config = dict(
    num_classes=10,
    activation='swiglu',
    mlp_ratio=2,
    head_dim=32,
    layers=6,
    width=192,
    label_smoothing=0.1,
    batch_size=512,
)
Rows from block 2 of a small image classifier, named by matrix and row number. Rows with one number belong to one neuron. Each number is 128 + 32 x the weight over its row's rms, rounded and kept within 0 to 255. All counts start at 0. Numbers have three digits each.
After each neuron's rows are labels from the 100 images, of 14848, where the neuron reaches its largest size: "top examples" is what is common among them. Only what is clearly more common there than usual is listed. The data: streak pictures of flow and ridge fields. In brackets: how many of the 100.
# gate: MLP gate (model.blocks.2.mlp.gate.weight, 384x192), inputs 96-191
# fc1: MLP up (model.blocks.2.mlp.fc1.weight, 384x192), inputs 96-191
# fc2: MLP down (model.blocks.2.mlp.fc2.weight, 192x384, transposed), outputs 96-191

gate.222:077099178134165135166127170150112158152074141141134103145151134157116103122123071188126071139132117123165171099122164102115165073087154203111096110131095111144075154191148163110091130118109177142094119184147127103092136156171202126090062118151161106155141145117179111097161105130141095162
fc1.222:172156136119034120126144119161090110082160125120155231126113170129142096112152169149137164151063171153082088196113139126138158128109102060192148120138131105067155124082124137096129141151138102112096165120149190156121137099070060172097121154102166094093105135129134149109149159086144101143
fc2.222:109139143164100138124092160105087073130142014115103154123149127130139138090105108103136057099143165176128163155122088148090185126176155107157130135120174147114145124106109127087128123126098165136107135131094185097138155114105141155117163178123148113167113101084123116173118077155068168104
top examples: loop (50); delta (50)

gate.377:091097057158088131130157075193149116089170125145106129082075199128103109141118151170089124159132154143155101174170087071163142138164159114126137079130117141161105122100146207141190160107156066071137141156145090158119069151112092093164146190118135144170111133153110148160157155108121129109
fc1.377:208113132091133082087115147059108137136116146142119112142156053114147158115094152121169153130117162129098163115097170190067149167124077089174143122109128087134117216121117083110106131175094152098081159133121154122147131132161094095105089090151100105059148117110146075103153154139134097150
fc2.377:064145124139139193157148172144122125148202147103154119148083161166081114163165141145111114117091122148193123158207059090188114117124160139140147142121151101138171131081116181112139122130143093122156089096120167180085056142108166106154174168116179146142098145137114178133144109121125156062
top examples: waves (74)

gate.254:162083145108163123132122111146130138129189107119131071201131116140158115147144094173154114130094155103126139154139197094148087170126129082134073107136107128157088127135149151126137136141086088127185108166150121139132084123073137148164199117136179128088166099144036122170138106116140146120
fc1.254:075179139114093105131159140116104146129128157103161118145090056141164141097116177075098178161126177166140149121127093155141109157151139171061129184129128126051171138119102112138129148109114143145081131121094202108138111109118200087111060098099112113130148158112173108128120150141155159084
fc2.254:161100126149136132104069101133114096149159065131130137059149173102096104167151134186133110110095113103124104129136160066125135152083132110173136101190108163147085146073161176135115084161117101157185082106131121078105136128133103177160209167145173153153107135088104114123181133106149145145
top examples: waves (28)

gate.381:120144141144120144184158162072183146150097149119138152147106146154162104128141179111174101129171089115108133121169117144100137145083083152123133099120183057109166181106150141127117149170129143111093095092123096105106078078162198111126113107131162081096116124204111156127143112111091117073
fc1.381:108133055164118041066132083101109171176094119151161113124162146148199133186117127112113125140162111147155102180153121080221062142159107106119090110171145108124114109130113115127140071134115114115105138092123182172119101109123139155196171143162138122128149117101114097130147143096142109122
fc2.381:169058042141123104146140130110151118162140097074123210140129178097134097124103195097137174146178146103103127068099197066108166116160126077140115150133120161125152110088068123159151078087115086069155118167149163119121086136111142169175175150192149184113174163123090129093152117136171085099
top examples: high contrast (64); whorl (39)

gate.325:139140106140162162105060193134156122120113132105127145150081196105142108107113109102113161114107113152090065117071138126155100187126136146106089101157168084129061178079085128154129166122156174131142165088167103091045142107190167149117163155154156086146109173173134125109059155102125146110
fc1.325:143121143113165180091071191118154100134117151095155127161072188120144110111095082109113138101082129124109072143084123097125105208134163118139100085162145092105099216119079136159128149155153178103150149121154104096043147108181132155131158163143155069147133177165116120143060130089134136101
fc2.325:109126091145085099127187097139088127104156115135145157129154085129111167146190161109156081143185120183131159117134093127122150075104108107106154197105133205172154094119199095125158131117113083121082108128106115155213118155030086141127141137137134174178102089077157165091168135167097145138
top examples: loop (32)

gate.12:098146123083147144159091096129134181127078105098110165107134126123128078129145188131105090100106149129120141149192089101191079107115111182111092087151198128079127070190170193116158148180108181117172113097086134123096131111085156088167111095173151084074131077122150158096115070147076157077
fc1.12:099123067115157120123078097135175143113092133118144133116147140162146104115140185029163095130099100095136130206170092112174095132153121124072128074136180123116113096171216138105134087123107163133135077111098122143136216087135128155197125111145157094053149104149144124076094095135098176120
fc2.12:192127131155152140110129182165085110089123098127066100154103139126105178114126081216143155075084168121132115167106146110113087181171137072113102114157098170155137170096073107149179097125139098169076177139144142056101163115134125120127159145103124189197119174087113159150153145130125087132
top examples: whorl (42); spiral (35)

gate.116:114164096122115149170130118131154127109118111096109139106165158078111116122132128165053050064073152106107085134078155107089146084132130107128180085121122123101154148075179140140145102187101160106146106092086104113067163158103156165092040116123112132163174150140182177121124103147108104179
fc1.116:176112114117145152090125122139152132180135119115145130164111082091137177102133122112095134130112098155087052134189085125132106175132114103091139114151097154112146127150076121094122141149146060138113120085138114109127084129188132109085180149112107102109113130105090099157120127103126103111
fc2.116:135128099142118152132127198127178098135135152117139165108118169098137101198104093163105132144097109062133159094093135129084144055078193108183189093138138117122130134121187111138105102133124165176126137151128132139096151148119175159154088121135091117191092113133151205089063156220104121158
top examples: loop (54); delta (46)

gate.6:104093155156105116071131112098142103080139133155173099153120140137161085155085096173118130099116142141156105122088167099141134069184137119135150146158065113121168151141085089124086153083142114154117134124174114131170125098159065141092116148075108109177182148155110139204121158119134076175
fc1.6:146140135147050099155184137132064105106128095102069082157150125147114159129133109163097106140180092140104112117115184128100170166106149133093133206108169092143128157130028108159100129142121104133102109142158129131111097131139155105133117157173127158194144185114126151122155171054154088095
fc2.6:094160136121117154112110050133142126148122148177135162161134157144107083160136108072147140122055071149092108127153117131180154086149153150152125127150118065119135071175146141059152135073100139092120162168113143182143172114134111157145120097090137099038166046160131108105184103148130122146
top examples: source (36); saddle (34)

gate.233:141151176126120165147081139120131114135063089134115125186128124134037164098114098204158136074152155116079138103091095163118113149088161116108180137100175093139129104176092122129089129166115137157126099113162079080085169145180095093158085131111112067183181154142110147160075145094133085144
fc1.233:119099104128172120119180114119104031122134135166098115106150183116153093111179153085158137121122105136132154146063178193114178133139143138163096136141123079184108190114076140180147193107142126113111207194131109107150144144079136172095129165158152164109129147117133138094073137164114163121
fc2.233:118155109135056089142076151119143101133136164105182154161094189150066101152186175224116109071116083127101144102133149157115066131164149161163152154150144114100175159095120094097122067111113166131091137100089163126147158099143178150078149135183181069101125086078145142074096112169177151125
top examples: waves (55)

gate.187:091145161195131073188152145095081112175105141098128129135110078114220151129114135126115104138148120111067083105118173165134149141057099144111132208131092161133127035123166096144139100143116124102117149118121090127155154128062125124135149138108112162183137146129130098163130123137172142126
fc1.187:123178160098147127163093179126155117090097121103100128140111193127143159118158101156155135131099111143162060151075113128136106103030132138157115168083092111140077123197175152122115178136118132153116146129160153125096142175127107108161142153096129130176127114056120191139106141182103162150
fc2.187:119107167084110141125138084098120125143133111123133100178146062125128111124148197068156152046119184202133077140136129138079105156166121118165077075109082145094165150084057153157169154135091083081157206116130117156140154133133136122126178125130141171132118115106149121080174126177139123157
top examples: high contrast (84); whorl (32)

gate.154:123114096110096177136091109149147114133127144114141103151188107128093172150078134163138131174056164087133100106129105121155095087059112118156108103148130199123072088149161165064132121100144124146136132155088144140142132164093116214132181154098120158131125110057105129068128118137174104105
fc1.154:122140074095113127135118110138079133125130078132063110065150100140085163129172088109155111185151119130158137083085130082148184133157132071057122172161119172134136092121110118206148124085158125139189089089125126205113082167180151110143142182134105130199179107087117106152146129089139156172
fc2.154:100145108114143189058144132130079134098120146111164073119144079144110147081206168147145134106092106154091215123158150237133137112068130137161164187123131178124089124161164154083102155175169147128138110159110101116136167118085040123125113117088120159155123133098123095104154096106207067111
top examples: saddle (81)

gate.52:121147159148117137206125155129074124125098111082141163148129136104112147107115125127065157170114112074132155128150120138135116156056082172079216144108175078121197166180111111129069071165143163094087121157112139100129111080121092114103132130125088057180156120138143160129127150126189123064
fc1.52:136138070144086149121115060149147161110120140160127135131115153147137131153121139126084178146128118148031123168169164072150045205156098132137120098165140104095149126126083131098083131136151115105123138097137181083146172110132094093162150095090100138125089120141102141149108181109126109150
fc2.52:138099082116163086180084118163170155128103097120166175093144145050166112174108131121087128162139197125108158096101117099118108132116131090121117124131126137116145074144172076157155118148098136113126207152127149097128122159093106140105097140161163170137185160124137120132025129097134175111
top examples: high contrast (99); whorl (30)

gate.245:113161128120114158179134145129162098141157141119116093130209165144164126135089095140125118145130108146069086095124162108103146099097160147134148144112087145137150098216140094112118118152084144074156103144078123141108174114148170122193176072122105191137086155094137102114111093164110165163
fc1.245:039154121135096084144157166138128098111107190121083120125171126179173117155153167133093087104152110161117146113129167117119159080073157139151145110139104140096149111178123092161149097178145162084128134169095110151088129149143120100114063110158081143170149138089190144128101123130084110151
fc2.245:118142137091175117103158051084190138110133165126124137091111103134060133136127094086156223138140126117127091145103193130140131177116154079153091107142074099135121159096053108120121141155144094115179127100117104094139124152134143145130134096152147140105139173113111150138138108102188119158
top examples: loop (97); fine streaks (86)

gate.131:111151146127140096187154141114103123147121149135139045183122132098139124108123115136131118133096120108141151107119148147104113147106108120151137178096098080158115163152118089089109128137087139104105088105131115170153098083172148137078095080097054148149155124111132133138133184088066133184
fc1.131:153107179165186097130181126134118086128107141159135084144115193115118154166106058058174165109131088137159179162203127163103111129161123157155095102150124119169105088145164110142123119127135120093131143182101114106110145163088129126173118100211109136144140113092099147100143128101128174104
fc2.131:083137076141144140111079137090174140202166138126173078173104198159123135104119134071133138093119118081145206099155115119142104088116148178109161117154075149137131137204163103141097101123139091163155107121139127113117128147160114106131144130132096146169133143132107106168086155160143137158
top examples: loop (29)

gate.99:124124170183170125119148111146104093166194135124085100172097156151163144107142088198143072090152124183089128076103101096161181114073150141091129189140103098173121093153077125086111150122159085118053145170137127124099111164141108112084176173086109179119098085116129120192109137172104160113
fc1.99:073167109121077062149128143153120087114100138110098098112162112120108152123094131076099067140141089138153095180162115134155117125171209116140085068124125150098065149143117135144180101130115142118150150116064137161134160181092206147158096112201145127162144182084200119061122056112123153122
fc2.99:104056064113034146131196141094138126132118168108201143163132118110158160114116141038155093167161143060135211095173098121116179100133092143107138140132169097138150138096148168159131154078128174083135103176133115213165084147092128150169135145117084096105089046205139139090131158141215116125
top examples: saddle (40); whorl (26)

gate.351:152146056154112168101184166104129114122129129124111129136092168134119133130079071120113119125055083133070215167123189127171155150161103110129161169165144141129142079154088112086123036150144107066096124066098111152050111072148104151161189143186134164217119092115140130113120156132136142147
fc1.351:146161163178111158122135079115084083145109123105135062160109129153075111101104112119135134110121154142153125151162115109153132121123107108153135208098156153104143091174106135170078100074141112132146109085136156133178171102181167114174173077133152158140081126111109099088076095140215147145
fc2.351:132115132154098136140119082098131089146160064123103172113124189133068131121101116028113140121142116121175137138127147155129125128122168111182124144138199113172091166123119126126162144150103121054124121104117076115129106133098100147126092127222138146170071093104137182124105112174141168142
top examples: high contrast (74); saddle (29)

gate.311:115172163139065141173159128118146134157113108109104144110153162170105148140157143089169111127182116148108076142162134085119187178129166182135075127135215075107110126150138136095147153110089127095131109087145161096139113145121100103129109139165189135102130156138111119066091032025100167066
fc1.311:140122118177178175138113198114154120088120146157205160109083125091169124127102072174110110074059184107097115103088125146109147097108098117176152111187066133126122127121140100056164097132161142136119199134138116093168111129137157121081120119099103106141135119140136103187118144190123129160
fc2.311:090145179109172096121098103147116174141114136125075148120175170185122118143172171057135079166150091132092136085157091126145113119119092161137085129130171119173095058139163178136057141167112174097169122126084084146128139097143090110070103107138133088100150084119163109098137122085071159121
top examples: whorl (81)

gate.274:088113093066140107150132124153205161040101102151104133168088147129108113076167162172114086144130122093195123120122164132158134130071135156105132095144132090160074200138153202130135120126147137149109113140175115116147120130082106123151095147166164081097224110133131137093142138102190066106
fc1.274:140094077095099134116135065145153141073185069125164115149130136128105061102151082168120127155044135118111146169166215132100128138126144101164148124137114181123144142157078144109108123163157077149154109147169127062162095134082093182098154131128188119124180127065085131140156136112179073153
fc2.274:122091120178186113099115119134161119109113088173126128093153075121123157143127080111116132081089149138068157100132082143102163088115200145121171137150156158133102081118120122141082146112111138104147161177068096095131147140075074135196139166134141158138145160170133142172124125147076206125
top examples: source (44); pair of whorls (32)

gate.44:129115179063125039098127135144109149070140099123132134140125063119115086155228126176055121093139109208143086121096124105178062181194117147122082109128123167080083149071119154157162165110145143113150145060134147106152160087140151136090134109119182116147123135132134098102106091175111122195
fc1.44:132125109140131090107117075127104108128130150155156145146141147096128093118155153148117134133134159163106168099072175112130079196181139145086093075165126200093098131128081110097147220094189151110096153059167197087161201096076067175138112095150135107162130150154143097112087079156153112117
fc2.44:113157184186201160093151122124100088154132115141132102177114131162122136090119055170144118101149093119166110109146155171177130101099128163169079151094096124090066153179148112115111130142099071182111136126140099135097149118098139155142141129133150115173112102125134146125157142173125105173
top examples: high contrast (66)